Weights of a small image captioner: encoder norm rmsnorm, 5.7 epochs.
Rows from block 5 of the text decoder, named by matrix and row number. Each number is 128 + 32 x the weight over its row's rms, rounded and kept within 0 to 255. All counts start at 0. Numbers have three digits each. After the name is the row's rms in percent of the matrix's.
# proj: cross-attention output (decoder.blocks.5.cross_attn.proj.weight, 128x128), inputs 0-127
proj.0 077:113117143141205088162147090096113144115161130109112180139083134142110172082153119163142130108128133137161158128104072138089167155187165168060160109107116178128174118115144145088038142148096134129119067141109114099130081093116140104134113108167131141122076089154149104113133168158158105115166108138202159102056143127131105133134081165063144134091060073117124196073136127141119125129082
proj.1 081:111166134117131146166138082099228056193118139122120168151121154101176114167143129086080112127120124053187141074133162090091180128142111114070079093123189109134131116136133147121181106173132161119108103134148123105170099130124124109089123161139152138143149129097088152136121149147100120152087110105122117166160071128139107123221140064143080142173178148097105105142160139176153121094072
proj.2 081:111106121177085175159115058085144186163138129159064129169122112106125122128147105161162157151080157145093134129066127164138126114089146113109104165102114117118181131165139135196146162086120117126100138171137096097158151124131072185149118148156129140133094154106173142075169049080098092133134164104161128121155189146045162154085144149179124141136137115084140111057120102127160185114085
proj.3 087:135104130093194103077128174125089098174119137125084155151117147134098157136172086097169099112186107102177144142165109129082103208154173184085093086152137101145084092126094135102108124054149109094095164152144048177132104140125122102117165083132114114070111103120119096163095146136133095158204112147098099170117103126168128144183143085092109110119099078142145174113116089109126135116181
proj.4 086:148163101014177053133164163122130156109179111112125120149162143151126154132111180051168121072153065071115103094158147161161120117140162145122077076129150161131083152119122132143112147164122126142179103107151080162115108169128209105141159113185128131070168092101108089122110134111171124096119155070108123124133091099133165153129147103112112096146110145134132140111078075096084154114158
proj.5 080:116149102074148142146142176164120132120165157140118221185084151107151223140134144127135173088144096117128128142157130081150076159133162127128135072120137079161128102097126165048140212126091201107143125165110142161121152172116136141128108106155108152176162123088132108131068161130097160116102143227097146133114155107172104150136102093102150087099152116113118131161149087109160143105161
proj.6 091:113126164152058157150113090094193173183136084110168112129101090118112103091169140170108146139089178187121102088103113152098119142111060082159189154156152140135114082151187181129158102144125099160101086142128163099171192111092090148176087149111137132148112144139149133081182095117096176163108104121140145123202150127101062092147132143186131163132177159140140114113164142154096111137141
proj.7 144:158143098107152130089155145180109142134131164157065209180121202149152165194098101106105115063173105103173160141170127100117137153122172152100124095173110137194091156091099091104099128155089146081148097116122081142117088156152167085104171104142166104111174105101097089161088146163161107093155076109086092100112101119118168118146163128084122108095104090147151177165093120093137134112149
proj.8 066:142132137151133167134142169097194125119158123121124149141171104131160135098168130104121114133094100110095164144165187122087154091155113150144112124101143060125113129160166104109108142120157143084107163145049132087109141099153172146158134093109098137171178081065101155095154144080188131158091106125119143173139128206096020095111147205142150172181180157176149134152113114160156140126146
proj.9 081:111105076161141154147115100102121194085165112111121122134092118149087132102150089122126046122131068168158159124142065157110189152093109123162109160152127127213155120132109128112079152111140134099125165154085084138126157186158081101137138123086108139111144178139120109117133223045115090051131182155107096148157154093104109088099112156139134108157161116167151179112160157091137117152137
proj.10 091:154156135170133137163112088106170123161149078115161096087120143110129101085142144161124203163101154121130162109103113113129187155135071073141172145102137136093128113186190160161182159103165141179168131178162132132159157079141113138136116128108106107136112152109115108171194161150102192189110138109176150134145102083070157158103088156203160114130169123133138122090137101173094148194080
proj.11 093:134118116164098154171124080136145121121113122133137080111178134127058108116102119161150151069076130203116100107075089195113122111085130068181152173127192159089131124105168148159170186114136133125106124161131127109179166128100123164148089109126082176130060117142160157134159130103051137118094154124178154098170077127099095120163067125142115115127162157108155113049157148108151107144098
proj.12 075:163092192108089166143134089136101075099061155149134147135072099123127074106125144191071178151119130174121086143099114155126141179170154069101152127123149130082109166135123131112161145137107101137094130150144077190124150136182150101152122070126172142195199112102108108067149083076073133139095128134147109117146120121116109135094178100128111146185122123083068167092137169148177132132101
proj.13 081:152183149173120138162066097180156102134109086153139118129097029082110105093159120177151131151088100153080093091148088109147134150072083107182144135094163149117177129125169147140181070138104125102111090073158189099134135141132147177141137122155097118138051145145178187132144087163145086113070132184112108141136158133115080134115131089125143109145124120186138114103188125103131124117172
proj.14 097:074104172168114140175082077098187111156119128082106145076148076102097135109123157129097126173084158211095069130131084141114196137118117099170123161162143151176123127105138129163183170160125084124106132168123136113187149100111096151143080173049110116168068139165116139096164124091093143099143107126174143146135066152064094121081137150133097123140165105170142103116160113137097118143110
proj.15 158:108107171137088168125116069107173110154090103112189076058158109106092069083156130169147155157086167112084141119127106157135137145087062103163151145095143138078150096157179152165145132106171113174123148170142198087131150085094081137128095192125072139127117159153143150106159117113087155119081166170169168129160140110116086103089091132176136146147170162103138108093170171157155108133116
proj.16 173:095121176174107154131093081109184093155092106125157092095119069065109132084167129162136159140083161128105118103121144165086167141084106080142162144081150127091150118140138175147162126109150114141119142150161163087153192086096077150135083144127110132178078143170163154100175090135114152144061165156181176158120157146087063113099099158195114160158159150116108110114172151165143104134081
proj.17 096:107111144189069177145071115118134106089129122132122140109169090077165170111123130145163191164113125173141109075103121140110171075110100103193168155106095127106115132150131151163216102125120116112120123147132155134131134136104121173132135167094077129172067141164179124075191122086134120135108141116132191170201124124101084076136091172132177119193160186133101119149139125181095130107130
proj.18 101:092116139162063188116081093139147101144138100116212075126091097076104117065142106151122120195129146114108098111115163149087123138115158099168176135095110145128186089146156146111159137119120086195122147138112173063160129123100069183164105165135113121135071169151117159094164107105082153120088149201154166161150153141097094146102177153154125136131189163142093127126144168139146099171135
proj.124 078:115117185091113155091184160163212101139127174089139160184160162070170089108131141162120107122140080160137174106094167099123175142085139130083107128147081134151090136136089176139176122126109076086164142096147150145112095172135136153151133174097162139183140144124127177118173141110177126192115131074148133111153141101169138141113110202203134119165173135155135136140092090180126106173130
proj.125 108:110111169159117150157103045146141100154117119130178040105111109103154109116174118174107155177127150161132152129096124134136145144103097100175152186085126129092148103133146168120134091137158157187144123093112143084183108098109108141156116139102054075175104160137154150097137105145119156168144200159132120173200163169090127088090120155130085076108164162117112109114167151180095107173071
proj.126 068:219064118151134142166164128149072127140151093046115125183149102121072110129077138125178198148128142106121122169157107155096137138124180125139112149232118131117130113199077112156165170082170147146164149129068159137132115143122123166069146109135100109125159115112144148122110092119141131154079096094078070102163152114145171157125143095142144140134095153157117155122185120091126118159080
proj.127 091:081135131208149127077101070139151061141130063112158152119164082093071097108122085149131166117130111119106122089089094166146123139119124101184165115124127138155133147065144155098160125128145152175146098125140151100158170088100081157124101149143114158104115138109106156141180148207151136137067102147180161146168119134139052062138105133135100180113131136140122117147189165196157100088082